Rows from expert 30 of block 6 of the audio encoder, named by matrix and row number. Rows with one number belong to one neuron. Each number is 500 + 25 x the weight over its row's rms, rounded and kept within 0 to 999. All counts start at 0. Numbers have three digits each. After the name is the row's rms in percent of the matrix's.
# up: expert up (encoder.blocks.6.mlp.up, 32x256x256), inputs 172-255
# down: expert down (encoder.blocks.6.mlp.down, 32x256x256, transposed), outputs 172-255
up.123 095:494470525488509525486464551519447536524511516506490460513524494462536503500507518470459489526499510490504496534546506499491479484516497488501509487515497485470499472528441522546467486513486501513484495473500479498447497473476518505485517516465414502446
down.123 098:561525478493508500526526509526511547515489531516482504535506473519488525453492482510506496437460539507494473502509478512502505493552510540499467484465499513503499516461524465506533498507497519537493473473504490505475478457491436478563500509512494488545
up.124 097:519515451504519502480510490541467476488517529471489486545504462511503516491453504499551527527547507520518493506487509523498557493494509489504520528512501491501481512497481499480496530496529502477485533491507526464506463505469502507536437481503518497507
down.124 100:530462509540485499458519510450503492538523503462535495540515557456487497480495499481467484474486475535499510481506487484494467488474479505532481478528486527501516479502483476543542494491498500469504465495498484494501470472468515487506474503533485489522
up.125 101:486498491466491475473519453522471507535512473529490537555493466446494509480479535492522490532505469519578459509482513459509497458517470505519530471481509465521468516494451507547511502489472495476532511511499489474477544535550466492516464514461504469533
down.125 093:467443525469529526488491520481532528509498516508547503506474516501535515493514510517446525480481506525488506504486509512498483496533481475496477542478492517466520530479494486481479456483495491508500552531483499497474480517487508499454530483477508520500
up.126 088:480515510511515465505517513464505489488499497452490426473504509477486536486501534462532496511481506539524566523477501455516500531512536505490440472535485468483457478489480497530468501466501550512504489492537535496493548514497499474494485439515473500472
down.126 087:483504473537523499475525480499501539559541495504476521513479545517528516521489508469496480505485509496496471525518474491501463534514525468507483566475487525494502499497526555512520490538499515555551490513507506501499489471548477526470491499537495461476
up.127 113:479502535501529567464456524496519496500493515514477525505528455523522499525528477537522520541498485485486494457496483533494529509498486524515522450517465516515476511513481513425493494497494488434530530508476458519449528473497520498510488500547485557512
down.127 112:520526468517544470493512503529496533458507510481474513504565496494537517548503465481506432468469521460463437514494480490503514496479515512477498517498529490474495491515479530542473541520474478536494509486527500497551479536533485492487527511519496518491
up.128 107:546509521515493506524484520480540459509514515482521498507483540472546490452501483513513477509526519528522487505493535467532490496479507473480499531483503492441511481524464503509497528515513523532460507478505478489490475505547537475516505484507504510543
down.128 111:488499476522496543497505470479527481460532499489492494518504538486477488403537474475476494489515467542522512516489512531508504495466468505485500492484488529519534522549493434538507539465534480507494520480487468501542489470503469523499502459504462489457
up.129 112:488514492502487560521526552507479507475470424545495468539509483480483505507484497523464493540484519505479537526538521502490504480491505535495494499484479516484508515516538464496464513497510500481548484440485489513449492493479474537464494458492526494487
down.129 114:489513499481490463544502502466505485514460519496521491491545521487518492531524505507509480492459468462515421504519476481520483554472490496438479519509426486481468477501531501531453509473508490492470519437461504517499520500493470556505500519521509499490
up.130 078:483514482502490529498471448484470515454504557525465460450491466507465458479545526468494490510520532472486501505513474482519524490492448506512519520519473504472456496494444480506485487454516509494535463523504504470508501475497492483512479547478462530475
down.130 075:503486485478501486498502521514501475515517483515523527487488521446515528505529528486477509462449497475485500455561492520521531486509539483527497518479493503494480536509547513442551474466498499489543532507479524495490480516512497514482447505532449510434
up.131 094:488505530481499463505477496482524560472498530494485404487459529516500517524517492489535511500545513507504481502515484527520530483498513505484481488490539497506512493515472474511516503510500521494527493532505456517499480487533550481483488492493545505531
down.131 087:504520466515479540482472505565512500482526523493517473457503522494494513499502514504479488505501506531499504520516523476509497505529505492517543512505505496468502497519478449516514492490523495539482535529479497530504514494513532499468484508489481499478
up.132 097:477497497463553512557484517537514507515503526510471482484495515474451503497480482486508494534493472484537488454480482494481489504520509503492547499510493550543520454538525510502519449471524428502523458533477506463549508512546488478468523473516520515479
down.132 100:494504521520493483514491489499500477472484471496521466466500471504468483494480527537530478489501479497509517481441435502507524505508491465529516533519481514534508488494509496474541444541490488524522508538499492540454546507484527516497516505437482513500
up.133 099:499491489482508499478485497479503458474506513475512487522488466523471473488520509483480561448491471499479496504496515458452518480528517508477465539492524491532520504491528495492474533471502489518496512492520499499502497506484480530480499497527507503520
down.133 092:456518522514460394487538465484507479487477490496499495543520525488485486501492545509514504497535451512481456499516501496506527509521505478526479524481504498494516530510497501472496506498523456525488507560485506519510487524525527504503533520535521484515
up.134 100:476493506554514525533528485491469507448542476500495471479550517508486443466494494486508519514528498509502551453521541512524478501507468473530455487497512527487489488518506449482507533475480485557504465518461496510500495494506476484547519497458475565516
down.134 099:522499478465484522501457468517500496545490485511506504504508419502480526457459498562475529496473522460505494535513530484495486558499499492521552500501514486541531458502469535441499525473539536452517522469537500491493500496504515479563509497500486475514
up.135 103:492484537497520471483481455504502490523513493536509507536501477520536497524529506523521459512509500473475505503454541496473502474516518503532515474473486459489533460461486458484508495486483488488450530502497520514532452555506472455504484500473518480507
down.135 102:489506532477522495502487515473498479485534533529496472514457529498514505487498479503500510483477492488521506488512504489514544469538496528467481478499487502451525538493492563461511471513512502507496492493529502490526483483501454462484487482488551494480
up.136 101:497534515491484510485490500485472584575498525499514480502506549515508459468488506515500469496452459529530455479502486499512469505526493506495519500498536507530544492481512504509493504483470477481476496567486516510498499516468487489501520473485472507510
down.136 104:492517479526510528508513554533515545505476524476529492485524490484553476482495482589512486499522440541502506477470547483496487487522525492510474516499526520497486501458507469498504509498502463492467480457505512481459482525505538471503494511500490497506
up.137 109:508506529501471462497497472503509516539508496455551526458495517534452529513440438539513497496472500449473499537503523534525512528510507526530460459495480449521516509482496525445499487518515520514468480489503526509519500495508479491468458426530557494486
down.137 099:490511509506480472486483516515491492495516472517519486483458488446487550526470522562499531488506505496514542491531492537469489479456531537475532532486486456474534519494518514526476501516527487541556486531526532513521486483516515424464524522503509453474
up.138 100:490486523494502469489495491487504497518520549493498533463487478493521463506472494439552471466533482533498463469541477524489487522538468523502439501500525482473495509518476487563495555443483479490513468509503495503481519526508476514524514487500537505507
down.138 099:510505514517456503505499488490539504440480479456462491497501500505502480508504489490489579508504493497471531507521489525484490491531502446519519476515500528498512486463485531497485478517517473473540529479475530519530470537454498458552480558514505513488
up.139 100:476474472513474529555498513524491468465545494535508456480484552462505479485501515517511508529462468488462516497537468497517488484473492523461493495473484516510473484492485519530444493423486478488480472469523507478519504501478456486521548481462555482503
down.139 099:499515506483500484545509488481519474509509477531512503524489497504473485466509472442478434452485564504509502483482428478511506488442542480533474521478478502549530499484488478488594495506503509529486502537534497494477511458522544519460496531502485534476
up.140 100:535473518534522490523487492478500495535476498530475511517523532466511506495511461519558501510470493518443425509514467522494439499485515499521445524486519506512434498515545491571477520563511489476476539497526498486502483524510479460485484494466492514483
down.140 098:465485536549523504494481531492498494506484490503465485489467515469487517477487480526517488492530489547440558515540538494484520483509505484486498477535481499489511522511548506482500470505505529493479485538492500472493498479503496504474496532507460523484
up.141 102:504506514519467483514468508480500499509518500456510489490496484499506508499533465542489452526493473549495476538487482483496491511491470480507486526516467526524530512471506450464542478494466527519498532540497439502503527489545476442549486498512528541541
down.141 100:524482542484523451523487459508509445482507480546500484460532506457499480522480475464510492486514458490563506520499525470503454515475518506522498493502508462470524503532509522476482470480524500500464531519495505517535498476525505483516511483501529533496
up.142 108:497482533512484501475499517474524467497527467481527495529499494484504496529500480513531542500504512497507500482527543509493520464500513525481458485520490500472529405479511514502535524495500522468534515498474507515484419492470436484490461449529506547495
down.142 101:542461544501496505545500497504436483484497473541491504549470460470500499538503510490522482511447531489538471486504526532525493498489500521529470521488547511501497501499534518499435524508496509504499513527533495506551484494534516504512502464509490531517
up.143 100:509531519517476534464519535543459479508495484492490496517518473526518512525477525504567487535502498533521558476482521482526480476569521473520489494478487482480483470555485501485526478524502519521482521510459520477528511508438500503563454476523468455499
down.143 092:488470476500488508479489522454458511492495470511522539557509439513481482553481454500535483473490497497489550491503482481444493427499479507472485507462534507507492525514512532523559434468480512471500505513532489479519498520507507501496543482511528503470
up.144 101:493487518490491479467512485482489518529477524508468546466486490476499513515507472492490507471463478532484530490471487514516539543469492497516525500530522495483442465515450486472515513483509488498512481485537494522554489518499496527554513482511447448480
down.144 093:511488488522489453449451529488475446500523516506459527507484478512514477456477487513515497541524531518500538525477483486485489508478504453513470489517528504494510522525518574507469533536495501510508541483520524490539514511513507483499486465532528531489
up.145 095:523487479503514495508473521514535470481462483508531491525532466522534515548559499514545473531479435518516511499513509528502494549520506464521484460503451502457503507539557537501487498504489496526488540471471467519516508471482518500524527508510470504472
down.145 104:514480482484469458475516497521500507511470470517477455480515485513512480508523560491497512530515524547501499476490485565471507497512446506495545512506488500515493520523478542509532475484471515500497474456505533477557519520520508521499532514470489490504
up.146 109:506504452503486458489488478452492437484501526515511496529523523468466467499503480530516479434507497472467529533485500509460506508466472525515509514509497493494501509518499493479544436517530480511501490558509477502515508481531512488512466491518484481531
down.146 102:491507504476491461507481499484482479499522496463532488488489509487497526478516549498492470531505471461493536508477494521498485505476448472530481478521452491513549537524522505493464474480495516523506491518498475454449497436490512520474472509496526465526
up.147 096:503517486516500492488476503486510515495504510515494539463507547505483479518544471521518496502483533518477482523446467491507516480512542504499509481523491489480476491520482516453478483505534533461508485526501472486496472494537536481486501513492462472521
down.147 101:533485472538480479471459507470479502492517510500485515434539505523504478462490502516505514491504505481492493493515488502515462466469478484523522499505503468482492490480513511523511517484514489563485461521460488492484487547489539478457498492496490535538
up.148 102:466462487496528420526450491487517480509493513476494497509513492503541495511518536527509497502530496496526473529487524510528506488456493516527507504481481452493554518491533517480473525496495524498520507559533425506530512535518475489480532510496499509535
down.148 097:513470493486480471494493507486550496465515548495515489516494523498517461479497479544528493521481481534525529514503514473507534551563526568489520497477482486491545458500455470507478486519486484501503536492479501510533501506482525495553497529497477500537
up.149 090:522461449515483502492557517483485489485502510504499446493500494499489593491540484474475480477505496504505504540522532501500463500457502462514537513471503515466513537499536526507518488438481487459525464515523522507536493478491509473522515472528531502465
down.149 100:533467503495476544493500449508516522449498468515551483512486529513507539528515501538444483529502503473491511496464488520502507490511494494500503515483503510514544451523497531549507552487475506448482505554523506492540483550509507500455525492498487517489
up.150 078:467511510487522502522455531460501517495489518519532500505556450475466524506527509518505521484467487502514481475537517469508495492488506520538511514509522521503480516464518530503486567509520501514449525507505517502499459498511509479521509501506517448482
down.150 075:492545514543523481532522450471479476458465492497474494509512512500497508493499498452468446503504467474504492524523525492491486505483491478527491481494504476470497495484485468536511505516547505513507500469516515522529529469505462521541487518503467505522
up.151 100:499503522490539504506513488511517483509490491510468477509516487498539453472531480484509471514506531513505516473479463525559518463467507540523505531487496492470517476508513520463492484517554481560505498541464519547496492499514485515490480538529510478491
down.151 097:503477503500505501512519452515478523493554506495486471462506539502505474492497502492512494519476494497456478501477507497516511497520496463503474494532494520549514494519471479502469480551484464505513505466480488469505507507472531537529562475532498486484
up.152 102:493510513545433478554507470519492534527500477517491475511513528503473457447490518480501453513478515485505495508491476486481503503485470455486478509492543467494471497471503479449459523457492523510452501482493443462490506529500512501518516495489512508489
down.152 099:525480492551536519480509500452421516490510488502491529504483522480478516441513460500493479516481493523533502495512490527498440538484489472501484523548456488506504463555483501512520469514506472509517479487504525542488524508500509483534504518496507464514
up.153 095:466442475495461485506554490537478518486521484463507496535518471498496491487499520465506482525490470478532504500534531499531522498483475520539493497522501483483467488501545480483485503503445523493530541552473508531526528545475546488525502493519508488469
down.153 095:534501502468492527539489468524507529505489503485561493537494478523524494497506487546488546503510484460489471476502532505528509489423497500523565480534515544441498516481510509474507466501493546509458511487487485506511528461511485495528518489459463473496
up.154 099:480491516498468523468529512489454532491460524481532519505456496481473500522530512474488502509533442530488509487508496506522538513505511544507483506528491492524510522490530523472517464474520462497520505506501530523492546506468526517513543526530486504501
down.154 099:465517522491485499513521526500510499470477485495483485510514491501505568474503508506533503561510443519507507526494539503478489461487515539517504514495516495452462475527534478546487462540495458511496490482489502511551496502496522565549474469494489513506
up.155 100:505473518500491513474516560485484524470471498462507491486501499501555542488524484483522450555484447524495481510523504496501545523479544528475506508498452472493515486508489479497520474508484507473519512521485496526541517478493503468471486464470487503520
down.155 098:451510521489495465516492470536481479481466509468494487460516505501505510487508542502533484537481492509464494523479476481557497486494465492484519536474503449488522515517485530514490470443483545489488504476521478515508505513493468508518489484517530542503
up.156 092:526486499503511485491484482482478495512488534471533500486497532505481502487477498472484495509502509496515519491508502509516494538536504473418509533494521478484500500510528502492476480512459513533466481470475507501552494518477498518535500518531509484537
down.156 091:489451493490522466502543507462514484514495490535521523455500484484468496462492490499489523482465516454522497519510517515472525522483553466512482518517487527548526527506495486474544542471557497500464513506506528549453495509472508473511504479450534515479
up.157 091:473507502477517501437480508539462508459519442491524500536554493538512492484518514541485499482477493549531525492499501499540490509446518462487508491464499492502513495477493489521537495531522547512516511525494525487429492482506513531447474496509507482565
down.157 096:497508485488495527510476537535514496506505508462528510504468511490473543509486479544476527455526507488505501486492465529497463490488503499517509538505492495530509457487469489487479479492524509483517554493502499458551486500549517513484521450516525494427
up.158 104:510501512468469513538494499498484538510494502535475510501488506478506483522502525516559469524516547516509467507488469505518472500498517483501506475552502492515507509489446505474470504533517498452525465518515456494485464488492496531520455531516525516502
down.158 111:497480497500526512481466518509524496459502474503494485505486502524491456508530445462498512526515489478484525505499531518489475499511507481476502477521444499514495497518520480500533510467557466531500513494483507475514522472505500504530509458480473452539
up.159 097:530559530550473438471506498518520445488579480465499519500506499511510477491497503506553504475510517486483512480511504488480480491521520512454472457479490517505483514533486511505476521489492467500481493493530517482502465536518530506507530507489527531492
down.159 100:444539517497505469507453511477487515505510508539514488512513451486531516496483509505511478550482451505504458503514461516505528490486501460477521514463539470479472535567494472496527544534516512483491516542503508488494454513517441490501499480522504498480
up.160 108:492529483485505489542535496499471511468479505496448466491522477474512482491532531506482511478519475439477481490479479481514468503526501531511545501489491505505503497529466520482534484504453501539519504500527507521441480465523512527552520485486486480506
down.160 102:502499454495484507477498486520505474484520499515532507445506529510535520475493519497482496496521489462489469553496521490469440485500498505498506522526514536498476498487520516494524464502523507416486503472501484496478536497551535521514476513495499457504
up.161 095:513503508493533459485519465493544532443460548478534496471517491513513482471490500522468507449475485479544523503527480477487514524484509502496521460507516471497510482501497519539535468534491491506491486522500494490516471485493461514486483477514450552503
down.161 094:463493482478464560456488500538482489502527471430619521505521483517485476477525538469481498470477485481524512497522493521533508542504483485496524531507488486491527486483509530499512516525530511482503510541525526498496519478506555518499504467470495507518
up.162 090:517507536514485503474472519480505512500472486493519470453528476550494551504466517495561504484503522526483501514459513501503481511505521530474542485494496513480506521504485498524508458480479545503512521527503522487490518483497486519511494495527476486452
down.162 096:513463490542501519502515504541475471537550493500501509472495498502509512534480501493493482510526444506489508490529485508497458483550492445504458454495548490492525470511510557512484507479516464520474489454497486487476476539504538521524475507526508507526
up.163 095:506483412477496434495487539495491473500517527503526516494521536461496507486520486513521480511568507513522502512501491495483491440469505478472502523479500486512503482485484491468497509528497464478496525444525504501502475510515494526533495499485476415506
down.163 097:472463520493487499502507443482493533525498530507492504515504508518501505537494496504518490519504493563498516527505505479489494469482524483513512502538487493505534449519479473482514453498553509500509501504472491518499543505486525508461499548494502493505
up.164 097:460490510500479464514497486466503450459497496528497512545466543555469479458484481518472463494523526524531564471498506498510475519539525505516461533463505463491497518525477499462504476523542462445493489510486450463533503472451492505480506489446511541469
down.164 100:482501515507532548505490467499522515476496458488488536498520494531473510462494528495503521528547516500483498477523494472507553504518500536495507468523482493499512563515470506542487473470463509489495484523511491493439452466485531478478498471492541509506
up.165 107:522516532489475511507518502469510514490491507458497476544499475558493515485513515494519513493486480480565491519524516491538523496500507512493482518532481474473494498498505486439486477486536521504448549517458490493495563507503495472494493491480504526484
down.165 105:510475522504508477517497535497473491518537498512488520533496514469510462512466503474504507504508471515538525457564519492484520530470468497495512501474527482467530493525469471460487523493482490550488494467498446498529487490498509549500465507525466465475
up.166 101:459532456496492531487512484522428499499537507469490473495506490503513502464518530460501505467498520490502494496503493495473493539501514498457454533506509490513486523488480477504496515494523507486575494523501451493500493523481501509495457460478546506472
down.166 099:489526497507492499529499476481505493495504485540501491484453506470497486526509522570490532495507513538535519537516442483500498540468516500486532493492480488526463506512527482509492490530481514505484531502489529507543534478542510468513509475522479460526
up.167 090:491457504504513517512522493499495516554513524471450490512485540505452535532489507491505511513457485461522512530527450455502489496524468509513495510503472522483500526498521528468539503502477486452495485507500494457482508474486491482515495482468526521508
down.167 088:496523501535487498513494513478470469508512508495513507459488525500538518472491516487518488485496503518488488505505508481465537494527473512575544473528488483477490535523519543502460530554483521485501502474506491495507494469474472554502481444489486500505
up.168 093:497519511461471452525547480521471560497486503521491501522482530522520485512445508511491475509524535459493495506459479511520561491467531518498476533505522503496502504508504500491456486483553515511478469523514510494477489483554510498467486443495500474529
down.168 116:507530446515477537485511561530484481475517487490521518500467535481497450465500475573503517535510502480524502457497542474492470545512519471485523494490493529514535496498535538543495527529497475565507519460487468479485483488533492447464505502484517444498
up.169 102:494517506522517544498501492474494512548488497479524515494524467514492517533493495498514509512515497510537485474447503512505478507491484470513497468506514457559524484488531545499501510460519557492477503498558458476535477496521513528508516469540469521444
down.169 107:468482553487520534540443518498543533530503540520522475489501548510516529536487449485532480494492440525475484482474540487515489479516504489503506456510501528469537495450472510505505526476526467515521496482483503494483480508504569509515503447485510482471
up.170 100:535517506495496512474529489508509545530466491477504505496515486420498510554515503518511512458445528524494463546471504514500472465552534481473486481480515486505509528514526477521528496484479503476461522548494505518469471439523509475520512457462520469512
down.170 099:466495524506492499500510499480460536504513520511513494491500493500528466474561486519474484471476462536535507489483498481513420457504496523474484513515487463554451522419515477517510512544489457512525480516488487514516497510493520506486432530522510464505
up.171 102:487482457518512532512470472512470506493488504448497483477520473466488519513448495466459531502522510498499525490456515487484473519446491475502492477518470512515504493528527551481487495475499515530530510527513513494546555492524468506506524520520503504445
down.171 106:497525491517483504510501473476524474475512441473474503494501495476465513500520488480532459536454505494523532481499519541476492541518483540477554462498495505525478539489500546507508560500506466518536504526487490492505455506511500556477561447511508470494
up.172 118:477493551472493490499516461479488495448503484519473495498508423539525504529524473516503504540545508521531491485526479504474474473526547535495515491557476513532510484479470494486490492499501518466497505489513503510485491549509477464533491425493461491509
down.172 112:483513523504453501499477558504517503458507495532470529509476475532480501548524462496523511479480499529493544494478498483495510515456500495532504488501546520477501481469464533502481458490467505495500498511464519502467509511521506487490531513474524513485
up.173 102:480516492501496491509503469536487448502488486563518531509525529510505526496493522505503471518541479530493502480492498487505485514533522506543527503521497482508508493532471468518486513533496481474478533539463492501467489506486482417511502466508506502456
down.173 106:499506506508491510517521472494501465506488518483476531498499497461476478497488513453517473431510496518550559549462510510465474502470488460532489494501461500503524487535487476515522459507435513543464502472477479479455505485480492514472492523453484488527
up.174 095:472467458470515486510522525502529449523460536513499507521498497500482499521512522504513492500475502527519506488510496495516493472472525508484464522505507469467495491532524469499503513502542466516485519543460518491502475486472534547509503487522489481483
down.174 093:488498526501491467497508495460510511484503468499570501506505510500516497487488498528525513464474526456463511451503514494500485481537517499533472508515479475497510500491490481506507513498469582528499503483481512511526477495476477518510531531515527490510
up.175 097:515517502454502457498556488509480528461543502463513474526499452504530484511496500497518532534514510473509541514480457519504554524490512528548504475496490529505482508500497516475502527467493467550499459510503478488489499537489474515496512477495493518467
down.175 097:503471534518488497463493535521457500518480489506526523497472507496506473519512511456471488533493515483488474534483479502478519445464514473486485516484507464515470547489531511496486460496462443460497471487515474484530473518517483483499467489461477532495
up.176 097:447499463498485528502536496513491498535510536532516538486491499484529488470490537463505531528545470558510485482506500476492503467488497493515462521507556476513485521458557512524489526523491496505481478548522521487478524511531501506500491467514517489515
down.176 095:488510534513541482549529503479463496512471469487546495515506479519502511517480475500489498479506490449481536551468487491487479481575522520474483523517470476489482504502534489505535465476525517493488525452504520495510461538500522466497465506513498468463
up.177 104:466524484519487490471491477562508519459511514507475512479495487526537468514493487488501460538486471480489502497496519473456542532454540487510483549489431510517514455503468511509507459449509497479505507506461499503536523546478488459498515493546454506560
down.177 102:520464532484499508494492486522525498476471490521512509516490506511475497482500513469536541515495505488533500525493507491507494474546434491491500511534533530528502519496499549479474494542466497476515499501489529479533515487526481495491490482521481507487
up.178 098:551459534483493520501504460523536492515515528508499530546502513493445493506497486518487529512491477534456492511523484532470514517529493466489479472457464505515538515525524478510520470514463457487560469473499487498481529460497463481521513496527473562476
down.178 098:485509508513471488490473501520493478521482551489467495481456459503502512490489467505502471520555526485495498468511481516494501479520483527520512522493500495520535449474514535483524475459487501467495536523515478492485468525547549530521507520520512494496
up.179 105:505474484514489499527532536528508500521550511460505530504485467529504502506491565482511475479505537512501479527519492515477479521505492492522513501492487508465487512513491461485518510469434548506475485511542483502502491495513501512551477510494479494493
down.179 096:452499539500499492484543543482481505506476535522520529498509432485499465530573458476481522479511496518543514490520464486468470460495495509481504487495467504499475462496530479498479482472481505494495509486479479505566484488493508477486519506480524527477
up.180 097:478537464479475487522506483527514541448544497465463507530499463470493478541514509487483509483526514517498471450480520500503491452510469487524541497491495497503511517477504531494487526478506548498479469514476491479524462458504485474503528510455554497522
down.180 089:554496513487474494447490498490510508473508469473527475448468508505507529491537503539470533447462462487483443466512509484515462494499512500502537515513485531516509524516456485471467483496506455469500511487555518512505480505522497515480523503531447488529
up.181 099:471534476494475504495523489519485485516475480473518495512500508487510493514479468531524499498521515467525486512513524518505455473462498511478544517496474528472485500500499497526523512490480451500522548492456504507490522477481494519524520530468471535491
down.181 096:537490528502508450511493486493482483521474468505512490522538473502469535476479452522509494530521483521515514494478502484505489469512518520510515504491509485539532496475488548517501496539500504480473504533468488521513517517512507479539498560477525474517
up.182 081:502454510497509488460519487505514511493473493463495541481518488463494476506508508518512507496519449450441515460513508478489467488461463497470489497481468499477480464522507495493489511527465495529528539515498500461531507544514481538489520509516521475495
down.182 085:466501538539480434539499528540541458516479492519494482452528536538523490517495553482504523500474506510491510528484503537530496480504519497491551508536498551534499486537549500533548517535524489524519468480492506505509505515508538518505494503484506550536
up.183 098:529530504505518467499514491496510556499423510509485471461474476494451528506528527513524463490474496488461499525548508515547500494530496516491529522487497519473478521476461487476493509481495498482495493495468459510483480480498518527499519581510511494543
down.183 109:495477467502482550527530488459497499488537484542518511432505528511507456492501539495476492509512538536482490505504523514514502499518536519482497525506491474494496491540508529475530482489500472450522537493508488486529533516452507540519499489458487562521
up.184 101:452486524507549519460520484431516545547553519519488522490502533473510480499537512529459514492515480498529510523430442496479556499506450526471531477491521473473558480513580516471488479486495476495481499499543517513509477539503516481536510512466511508481
down.184 100:518517488466516483506510532528516510469511519540497483480484545505550483453486524542502500474504473519482486495517494496528480481506478509561483501487521472511462556497508485466487501491495497490497512498501482506515485440562530511501478450496485522502
up.185 101:518511494485469532477519532489491486501529461541485557522527489478533453495489484472479545518535520504515526485504511534526483497479515491511535474520515473569479544507444529481469506465523535520487535523455531526532477474540477481502464513476490512520
down.185 101:547495441464502486496473479484502506498523488491482502529489480466492502529510518496503529485475496438536498524495491503479517488494509486462481499477484520502516532531468532510497495504466494545458485480494524458502494521471510537509543468537516470504
up.186 099:521469459494495472524478483507518519507505527509485494455545559464513521474494515464500465528479484522500502521502493520489470483547523502461502515507461527516514470532470544462541476467497505513522528492479491547476539527522531484464490484535504516517
down.186 088:528450543516513516482458562521464496515513499549468510479475511455461509469514496462513531483519465496484481490537512482499490478497479486460504469464509479548557537490543511503491460496488508566526466470467504509505486434491513525463486542510518510521
up.187 105:483500500500494509495509557461558454556536524489485528487477507470482459540498496479480486492510486488484485525510508530495531490506500557516512463498525506464506491483469541477494491496519498501514499539471509449467491474521490440525517484519488493517
down.187 105:533503541487523561480461513484504504472506488504473497476530460516525486503498532539530468499485479528516520518535517460519508480510500499502537516544474495506494492511523478500485501544535520509516495534501514528515534490544501474485483485501500492470
up.188 101:517496554489438465491449516490482502494437502489466526480528497472594487484498501491493516492478515509494543515510522516463491523506531501459472534525477492498489537504495525503487536500518505517535499519488568505466526488491481521516551499495503495502
down.188 101:505525520488501469499479483545500511500506486482486489461511477511452499499474464497524512508525549558492481497501490515529489525518502544511467509485508469466504500497528516518549514528508512528475490521477562511526514453513511469505520435517488489492
up.189 101:504482537525504505543507476499502528520473489539460461471494505505496527527555517522489480524466506487467490494478515485480475481527547486528482483502518538466510527443536505533479537479529492500485475523538512499507470478519492497467529501517480529534
down.189 099:517505508514507534498538469489500504519489502485492508491521556493487501492448471548456491483533534533501483516484500481476492484526508478491494451483489501515546534508478492470479491499487456456488487445513514520501527503483517510513570497498519518523
up.190 107:510523508507505566505517481494489539491485496520441498510475488512470458490466495498526527503451442505486482514497457517477535526513469480440527500503504558485531525507536485497491520491496499486486496476452497509494500496505514488479490485520477479498
down.190 104:504488517502471500487502525507476492497460511545526516476479526531515473517510528473585479481512470479555423511521507475497504520489532486499505510505488513513488510453513516496483516530510483456485499512508527497512533520464531559563550523483468507470
up.191 091:540482470497543510488523518479541499488503464471523508494473442478471485526552516502524509522478509511450545495542468492483516473497490481523478513468495499523487496472478504505477506454495471490488483536536483514528487485534477518502515471491494528507
down.191 093:531501511536494503508489482523494481488446489445468506510538473520530546475468498496477469477494473529506491538515478507490499529524567427547478471505461475495466502488482511443509517484477478505513464501496532506484491523529521471451496509508532531511
up.192 087:502470499496486499489520500532495497552452505486499509525508490515502492524504498502488539500495507511502483490516488548525536495518525563503482531521468497542547482524531526492521500523447486507484517490513531497473500498508474513530477499509471420514
down.192 089:511499510512474483521495486519535476487517493514538501516520548556523491489487472475477538503501499502550507474442509498492490452519476518473447496526502491505466475498496532471483528513502498508500497495521489498532514458474467540528504540528485491481
up.193 103:496509452506480461479488513501481495489537496521506534477450542501484504491503491532496485483483512504522504504521496472495498496490515533483500459485520493501506519509525506519499497481413463506494505515499514488477518480492499505508510485427528516507
down.193 101:455531486504488483538491507538507470513482468490462506494500528534487510501472471544538499559457547464520456502514511494489556489528513502547486540463476493449476516468477471515541517507550465526489486500520504493510499522551523503457467516529521512494
up.194 090:489501471501489514487469503508476512495482495486540486537502501484533520504503507507533531509478460526488534527487445514524487476459493500533474495508487498458524507496499531502442473498512537508459537471482534490521510513530467467511491512465477469469
down.194 089:528511448510531527512514481529529500529538520492521453514485511550482521510531516546514494488484503470490487509501571460498516491518479496490483508517524515525497515508486470465500480504491469472489466463503480472545472466499493501496509571536482517508
up.195 103:466518504508502498476569514464495526498485503487506531527514475509541538521494555506528454509476521521537490521493516475543507511493511530505513484505482519517511507484481533467505549516506523495527493468447502516463496451482509490522515454476510490485
down.195 102:462517482516518521536472477499486494508501498484536495472530455490481505502483497504494453466515486545522471499528471483502528542519519473500452512544464519515473481476503502519469532461472470493482494495474523484518465488503515455509499487471518486476
up.196 100:491490495438515493531490472553484502504489489542517517526487514462522512499511504463496506512465493505465485532496494514529492464486521495527505536507488448447445505529550467514475508531520444463494490520480505489493523476523432542490476477466517500490
down.196 104:516534541498501508477500577527455499513482527523494488455482491490483469505504524514484495483520542540470510485493484511501500503484518506508465479533486483515454501567500472540528479514483501513508507463492527486530466517494467506500488520530473490485
up.197 097:476518507491507549517453490538489465468510487499503479478488509455505488531494510536533536489524510514534567461464495497480483510540480551510499512521503476495500514503524515516534522497494508481494477448513519479489467490490484485519530472551488530465
down.197 098:508489539476502509494544494511505501538510495512494517502507464494538467521493481492541503505542496477519444479501512507502494518460464547460498533511528475490487503480459487488500510466510483519513505427503530501461517517509501544502468501469509533527
up.198 104:535474475446481451543520437543504492486502475497489491515483520523477524500492481517539485505533508525519497507506456480470422486508517493529502473468489497476449512523506514536495505504463483470535542495520499479564502498494500521494518467502542486527
down.198 107:487502513500460491513504497501522508573509503485477508483554500504492520470482448462552504503509515493506502518479519509471475539515492484512533484551481495517506478472544472479550454527476479476494508507520520498453461546489506489534517492480486530468
up.199 103:489550503518529441523470526502503482472485488559497488504500539508492515482512549527491432442491498527530502500500517538500493521476532471515527505465492493501516527486493501476508520520502468474529490480525489473466493512432531507482486485523508494506
down.199 103:452498480486527554504493525514501504520527519491482434485468484533544495456531473480449497499479545495484507516498518517478500536501508476500489508492524498431494494527481479531490461526474473491475502502493485478445489495501481465505501459463469550505